config.toml
model = "contrastive image-text model"
train_examples = 48750
vocab_size = 30
encoder_norm = "batchnorm"
encoder_channel_attention = "se"
encoder_stem = "single"
encoder_expansion = 3
text_encoder_bias = "all"
text_encoder_parallel_block = false
init = "kaiming_normal"
Rows from block 6 of the image encoder, named by matrix and row number. Each number is 128 + 32 x the weight over the matrix's rms, rounded and kept within 0 to 255. All counts start at 0. Numbers have three digits each.
# convs0: expand 5x5 conv, stride 2 (encoder.blocks.6.convs.0.weight, 72x24x5x5), inputs 20-23, a 5x5 kernel for each
convs0.0:118129136162150097182146192118167110171138198081133136106096069080060095129111098090113122185145116162091073137120130163177140186130107141132098163173154178115093138155137130078131105148143138126128105120129133088128095155120083088172137167131091125153158111127116100135151133142126141146123155163125
convs0.1:129119104083181135106135107134126126147117139099128077090124090107129126113176136150132098112102132143128116121107116116055108101162103085141057107098113153162137149115148113092118146128105141192144140150117094134159128134140172135178219169197184199178200164170171193146123161137166118089150152150097
convs0.2:126086113093069076061085065064084101067127131128075062096128128108074113094122117140140159131139136116084127099108114114168103125126132153145171144140159189145114157125165148154139152150160147112144138144142133173091168132152136129106105146163137117110121141135099079143126104120133110116103049079096
convs0.3:120138125095153114097120091130098140138150159151157149135130161173183149160125145118114108119145126166157168152163120117103154144096146088106171187128192139158155171138127126174136103110134117137123034083086110109121105068121143161160132126113155111089113168170126114088142089060060071134105092062108
convs0.4:165136153101176106140143118147086095107075142076077046085095108103094109058142165152153166144120120115135128126107149132114135123089139160153119129157134154116117127154125103156103138127106173084160163139102103164119134100150127166175136129131146120133093102075088094111126149135122123127179144147110
convs0.5:104140153130193126146102144136138163088078074116069124143135168164128106154120149146095143151127125142092127177164130158160129098178143119137124139139119144180114128106152147149120140118124142134166165144148167088139142148148124175099121107135191111154098115108142089081126136099086139139153140121143
convs0.6:126151195104128168149131155140164204182146150215181138168131158177152151143097115116127110139138055118108154096139126143147139122098102149146133137134124134136119132109095176086128133138135109129114107139114124108163083093109127157172142139124139158181141082099177146161094183173206153145107126166172
convs0.7:116168174088125115158146144108181174193153117131193179141137138191188132123070109124145111143151112141135152174184123151129168149170125123130116183139175147124133171114116112118105145103078091186126134124110129140125111111123108167134098113124074083104091093098089039111139120171107112127140133119121
convs0.8:176142102107106140140137154114121113144194142109177139127169110113171102133064078134135138073092135123141130059075120164136108129139127131134155147103175087178126071116117094076083158142098111123111120084097095094108130166123116102110137080122080120084078108109133091145122142140146154145136099124188
convs0.9:152130159187197171199143128132142196140133139060128200152162109104152108154098084099110146132067112125180061094082146114109114120157150071123106157167125126148132123182143122119067113133067068081142128099095084097127101065112200153155143112121118132044110117129125136053112119114130103133091080120078
convs0.10:099151150158098139145191131117162158157166112145159149197137185169181156162091122136162138102114117190095115122131150154140140146116159133136165168124105112098139072099134100082087112099121064106142112164120049095161116126149126170161232193114131127217192153141152189185127152177155196138170200150172
convs0.11:106160126109169128157203153127136173209254255100138184249203108139123164163160169179183128157153157155122119137209171155153118137116191059157156165130105067106092182103110115113131124071097112107120125159112104153141116108113118122132141145106144117079145139145135120180121094124157191175113128115149
convs0.12:123145159171118156171132187119125158168169135196160127151175128168141152160124142145129114145145123158128155159174136112144113142162154137137111151153160121145131134113116103149149124161105136133176157159120122139139163120101122095095101086148185216098121217164188152153125120121121157137143108165116
convs0.13:123133116132117113115155130156149071134108163135088131120180104037132062064159117157146145107091162143155093046101135145089075074105111091061034089049140140107105101168157166122169224162206154181168215190198184197212134175196190185171169179132132157131118159174154117129126125116090138145161136138144
convs0.14:111172138156147141106163117125110100128138116089089090071145056097063105120135137132136149114121154130136152129127095112081068057112109118110097137122144116080129107166159170110124127187165139136116140141126067147144106121153119145119159152139170160119166117133124139155108097063090120163136130122135
convs0.15:109147109122122171150112129093153183145089099136154143157109128186163218170137139128090093129175139204140144138168135097124186195180152137156156127132149135143137150081148094089163094117094043115114103075114138115126101127116162128082135098141173122093072153112115134118166107141160084122141173132138
convs0.16:174159142126140170178180138152142134186169156152136156130128137147175110126118115148108123112050091109095120096083104108131098120128164120143144134163165144129107113157135177139127170162184148142143180175180153142178155140103128089061125066104080101090128118059080069074129103110135056128134062087101
convs0.17:142162163131143088117095160159127169163122136135115102094100133148107064113132081128135130139082124114116145139113140122126169170118132104099116122094156090125108083134170103072104140170162136099085137135115091139138142132159117052096081141122039083090104169126100110099174142082124110165133130125160
convs0.18:151114119128138127104114116105113090086097112108152138135119136116080106147065113129131095110113156123109156085132145118123153122136125151129153099176124150154109147122152176128115176181113104137151191135104152160143148134125127140138155147113103131118134137137135101094129084075145148124142130143142
convs0.19:203152139118121130195132145058193162145154066165162169084142145142167114132140150137119097201150133112105166081117103091143115121118136174111142114124136102108149125066154113141120102129131150154062129127095172056099159107105150174105117145122166138114145131110107121102148169101149110181114135079132
convs0.20:147138118121149139112147124109105115106110118104105101120147137136095129195101110111105096134141114118125145149158152117170150106109115143132165151139119165109155148114143130138124138098150118159105125118131138145128158130149146106106082086081051076093069078108128105146168125159144153182166218166157
convs0.21:122145141167140078122129162211074155142174190081092122163170112109154145182074163086121136148131123116192151117089135141157130127154151186130117124140160122092107070086073102069111100175073130126092139124132153092128135093101129119099065077104142167134100156153144093149148182179102094115115129124109
convs0.22:083143155170141096134142119208092106141157146091163118160145175155146146129103139095131163157161079199140120163169195174067147134142140145161142156107132106165107112100116145116120118112106122131103097125116103133102149104167111063115108083106121082104142121112115107073197142134111124182159135145053
convs0.23:110131112103109096082148119068150121113101101179136171130122135164156142104119111094160151122086176150130125132080137119111086107118097113155091158136194130178122089136153176100156131136127184123146115111142170160143130099075104112099144145109105118109090098142106131144153101112137119137133092092059
convs0.24:177155155168125141151186099137165086135089158162152178121127115164154138161098149076152134109071150095123129145088096138133147096108072139109131126126140173079146141171127155157140144137141137134174121132117165105154096101148094114141147114130127146120155065140093130183084101150124150144123162137119
convs0.25:107152121177149115122169155162151139129180131146117092093141112095109110141109181143160137132147110196223135107155140162146124178145113172131108139096122093149127145127128118088160150162145118154157122149138070144145127127144114098075119097140085134103115131163093122104103126117116072117108158092169
convs0.26:114119143150132174176185187108180221126102141131132096116089135100151095055156160148151186156140157118112076120101095131079083135137148152147127153126110145117118104135160192162137137168125208107181146174165136111173146173155138129099129129167200120151124212112072095094176164127057133139158076075110
convs0.27:110153140147126147193154169124146144168150127125130179152112125131138146153194200143192208171155157159154090140124164133124174069095127158159132115124155139125109134127136118104109144118157123096171179175157170155167181202125125109091160104108096089097159109090113119106159134109121097128127107093126
convs0.28:116182157117098086119167123145116109114100144115129047134142149114104132138120186178157154097142162143099124143087080115060185080134116118135113090089200102147182133163127160178177140170154140163156129151140146130107180148115100124140151105134113174089068160131127177149114134150145079129098111118115
convs0.29:128201129116139207153171151124153169165139155134137141157171178142115123148126092103114115126115115085112099103069079113114142125120112179137136112127124150122131140123178174145152133129185188160136120194132168149100167138149120145101124096138178104107121113135147130094116123137102115104125080104095
convs0.30:133123109121107116199174180137142155154201162130164142173164172187172155162131155167121138179176120103167201134147129141162138115148152137134125146136121129113119153139117093136118131105148098150092122102102117118137120133148103105124114091091092113115098095114137145158107091098121154163100139134099
convs0.31:141157146173125124197185235198144154207154166103159198172153093167141148117106159119172142151131152151091110132107152122091111093132125120102108159129108137125094158111122159165159111126153208123151137098088110097101122123130095101114160185116076110105117200121141145124253168168130171163206142168142
convs0.32:128195119137142138165142136108186170163122134138180123114125155171150146076144171133148118157171128104091145147129174090155165154155113151212137120184091157135128157097081098133178111149128160161101119115175142068123157147161076135146139187122106086093160101098158127092145136122106172168119116109100
convs0.33:148149151167120098104122093095114140100115124147092138129122138130122173154081088106096110132076083068087100142164132108127095092143139091140158150142177212131141143124141158239109093174181171142128152085160174130130126155132110178143108114152129130148132124103132070081150112152146125132133129110128
convs0.34:158153172152159139174141115102130140095107120145148095075068161170131161127159127146139134187118128138052174139126110115178131134096112125133122078081101093109137105106127135134149119148150111139080118138178147098160144154164083084133112134064108138153151079122117106189086059130138171109101105107166
convs0.35:150162086163123132121142120107130145115126085124108123127091132160153089128044126129097087072098093130133100109092092074119107092079061098091122044081135148098114144188162189128127127159184120181163167214158132137142194162226125136167135149142116130169162107112101136154104142125118129154160111083076
convs0.36:147093115118127135177104137136155141129138125162145217216170152217190177151117110136169145152140150121127165176182158144169175183162120207207164157145102138135133148113089129125135104126084083040090113097082063111137087107134082070145131139069142139125143044119140124143082115154120124062077104111108
convs0.37:120205154132108145123144126152098161173147092091147140105080148156140087105105143143113093118152148113129136132120123130160125119132141135123136115116089117108088100066137141093146058087101110132121077174159159107066127146127112089064130149084083098107088091074127096110073096130116117096167123073132
convs0.38:159103127152151146126123137135098210142146156135144190159176190164207170207129125114142159130157171181144112103173191164156131098134135135133134161192142146102106051138083088095072152125107084072136117122089117166144092079124129106103106111133144116136119162165144135125186182150152087173125152185151
convs0.39:173198132142154156162172129101166162130102103112162101121128075083087110118124149190147155112122147152129108111089140074125104115142092139100063088163123049114078113131150124117079111134156144159168140120137077149152107116125143134142102136209202204210192120099173142232094113089154122120110145125111
convs0.40:114134097201170109128106112208116167139195126118165112178098121156182134113167047082106096102102087108107147079063050073153099089089067131077112067095167142171181095162151148173152165114143202184136146150129190146154189175201096049116098070140109105139124114100142114136170107178116132157144160133123
convs0.41:119110129147135125142128147150137127122130088104149124131110158117103131121173127136144102126085134141155153089160119124071108112090123053114121130089111176142133138089127120186148083158135067114111112157123122105125114138174099020028070100122098095056067185164100091095150097139138104157131190133173
convs0.42:154103130170101124139125125083115142102117096140123124149142202180139109102149153155126069148165175161123218169206088135204223167126121181126117118137105060126103159025112116121128049058115090121070082070106170034119115120114072058061041109079107044101133123074146085127107104102107126113122153118108
convs0.43:083140164111149179148216167164143200169218189150158156144190120154158101148094089095116106163136123143111140108125119151140097096132152156111099148147138177158183116140147138122054145150104149113096143157124129133151140150117123102152152114128118115126130177154149139174117111118123133128116098080154
convs0.44:130160140160134118101112099138143073090133069122150095137090140124112078109085083072094036050066080055127088092079077116097094089072096113095100086145168181112146123166148163159163132162156135139129113165143174133105142129150157124155128126082114119126149121122137160190131158136152145147113146154126
convs0.45:155159215210203153255239205182165214247171143219203199176119108108124124131184138112143121148110191180156159140156138142184136179136102180106128136085091080066092094062110113093143080104119114112114142099104138132152107127102173124153118128092145167166129103136153148122128134115148173130092114164131
convs0.46:186139156132153146163143190170220145149168159192221136166164130166137142135101118125146129102099117095113084046089064091149118081075114148059118059097134112117149155190147139142167157194162195138191173161135190138134135176129131125089139140122067118147124143106077096109122114129062137114166103097109
convs0.47:124157190184152163168147175184111133111130140142104121149124133144101124122127162153116107119108110157093124092130080121138115123112125122128109077072118122097115140132092138156147193149154163145132174195178180137174177187204112091081094099110107152092070141124138099077110166161098111179178133090081
convs0.48:122102145077104109084152149111170146128180138090101094158127132154123120140128150110142098117125095083082129119097110087107109109137143114148150160154124104088139120105193176130159168153175189140129144134150132131125117127121154214133142186197155170118129145154053137097136085096083117097141108092112
convs0.49:142171137139178139122150156113146127133184115093164157175161127198218152142157089166163136131145132109162141136181179130101182111152147137162127098154113106107077075100109117034100166101065057094089074069117105115065084105153119097117127098121095048111118080104076085088148092145126145120163124168140
convs0.50:113114079110108078049141144162077106106122157116100118173181150166105170138125133102133150123133076125148138109151130149148093140132151154151112122125139160125122092138090158108083116148080125117071150111144132168147135126134153122123105130086136110120140137099090152124159173127113086167136130137160
convs0.51:113130080115126129163143150105127112177117134120148169179177100180190146198107116108151089108147181147107155149178171146106124145169093129123177193156095138100154184116082100100148113070116057094087064031052101098127043097064110101124107138108089089122113097141075082149140126099137173138141150141119
convs0.52:150119132151121120152153111096170156144123148179184217188123180167205183140152156140116118129154139175117182172127179124130131142083127162139138189120152072114127136130075101122152116079110093140118129129115110118134116088123081097168149113116142132134123140101080087075136125128071118127094124101107
convs0.53:157178134134150165161128149138090134104108130149157105174129141184125112157102148091105115101108070096073131125094117057118112114138134121139161153140204159135141199223196204165113143174163182192132151176124179189136125128144126140108138142084081119094123138153094107094174154046100065196138161072076
convs0.54:120160097076084116132107065107153142116078058141122057088079149121126098086132108109090108141142096082059156101084035067177087083049104174155078104107127147179141153093098135160157092113153175192121153144104133115154138169144061133160186162114145136184114092082172159145025114167163131061113151163173
convs0.55:084114125151140141126146150175131188235202155169169210181181166179159151155154132132123133129124138143133121145117096142122092137122113164129108121120098116079144131100107148108150131126161168133146185132175126114170118131127127124109143137103140140122096100113074138133150130087080122158135094105118
convs0.56:135143174177111200160172106124123184147149181112150099129149204151176214178085138127148135117141169097108110172105127160114122115155143125100155158129151130142186131120117137137111175134106167169127154099135175154162135132148146152179179160172124191152153130103136112194120160106116130132153049121103
convs0.57:151183189188161154212158135125091122105160144115136088136079099111077104125092137156143160117130112152149135101156101187140112080114098157132131102115137092143104146145127113154083101152125127121156150182158121138186177210159168125141097112160183136128058096230140079101117185132138132083203100116145
convs0.58:111124129128110168091106094110149142067208165121131133100133169149139146111136089099063091095074096092063127126096133078136160100081079137118136156205130187085176132176176184186127187170172194151121149164137165148154149128142148103156134072148133140085099117138118116060161133089118093134144113123117
convs0.59:140169148156139108159141148104152154085136136127143180162133138121106156133120130089118119133083127129117065114137162122103133115109164163126169149095174129160108165125118188162103100128124091156105151158129088137136150134165099144121132108066115099093075122090113096152118103164125152119119150132115
convs0.60:147101080166183156109123102129149104092117120133142083114126158135153159141120138184113155111132173197145109190148153101132124119139178086140155126126047112120118102107055102117120065054064079161106066049088100055055083082087156108117122098135116101112064155130141106105181163140109090120146201149122
convs0.61:081108092178148120083128117148176131153162165154143128132170134172169153195143111107132161175137140157111181122145159162168158148167174139135181173161138128106141128158132113143124153142108171151139098142119136106127099141091096099121104057076116127095117181200097097129156150110118115166096131088098
convs0.62:122111147155136094149139144122120165124164157158143103154135105127159152172143200085148138167146136114106185140091104128117093154096135163116109148143071068107109106101019083147171086097133100142112087138158169117093109126118098147108110083131136096122129126137080074120159136065120055181183122108087
convs0.63:143128119146150117111119136123094118104116066107151127104126119118127093140146153136168129138159124164123153176149096127169133185092099157181182166168137128075102097113126088117066186112147130108126132138147059139124111096098146151160109100143083124104110095106111106149105128106122108135119087141102
convs0.64:104136170125162145137165190172105152186194152149122192179157110168178160138100111064098096101080085115123107082133162158106140131130167119139168139171154143131117136115117143120174171127105105110167110071133077100106127110136173171148120132125124112103105114160157093075108103072094106126121107093087
convs0.65:083125115102149139119135147142112111110155149089098079124129114117151140126095108132152131120132189147126091123151149169074082170164103113119159136183142131100155117122118090108092118090009055089089080052077132086072114103107128144099064132113155106103080080106117069066105142128104133085167163155140
convs0.66:118108160142160117098107127122137118129066155149129120097158123160144143109100068110110111082111117116141095051083126104108101105114153101133089137118140136191121147134144111121132119136168167116108160154163126174128168147156117095140093165130118094154157110121107123153121089099125132122165118138104
convs0.67:119107068058068098116106084105202155147148106160150177192130103178129134122134127114080149182146162166168185218143142178130168121155155127140132098075120123160079117097116099131124138141102125147112142124136166171176163139207126097114155147081137177117157120147141129187181123175104134153117116111101
convs0.68:165153141175143108130084141114101071105175117121111125135202146123159119156117129156150144132130088147168067086148167182087084098141123112094138111138088119095121123142175118098084124103103111135160121082158110111088109142133164158169127092191130116130104154148132142125129172126212154150098156152110
convs0.69:131169165153211121163210187177122153195233223072113131189188082164127154155115190087152136113164129160126150088156169147056156131152116143100119145095119124091089114124123078111105115104108116086101130139117106177098187150150162117122161148144135131182134130126149137170134169128149115113122148110082
convs0.70:150138129089135121091124139113115128116147121179116114152160137138112109132075133130141158087105139144108115175170114152123117137165140138151108123125169112098133118116130147104125129131080087137132115100128169137116134171128161141081098100107130127143061162175150144069112189162137185197165169149169
convs0.71:131120090125100135167138147129164160122137152173138162173159163157208232240108116155111156089102085087117105149131176147148095143107161152108158150140129131161140109152139154156131133149143152101089120112132162121126118147069160162126155124163137127145117138096095096091138070076091110112093062099128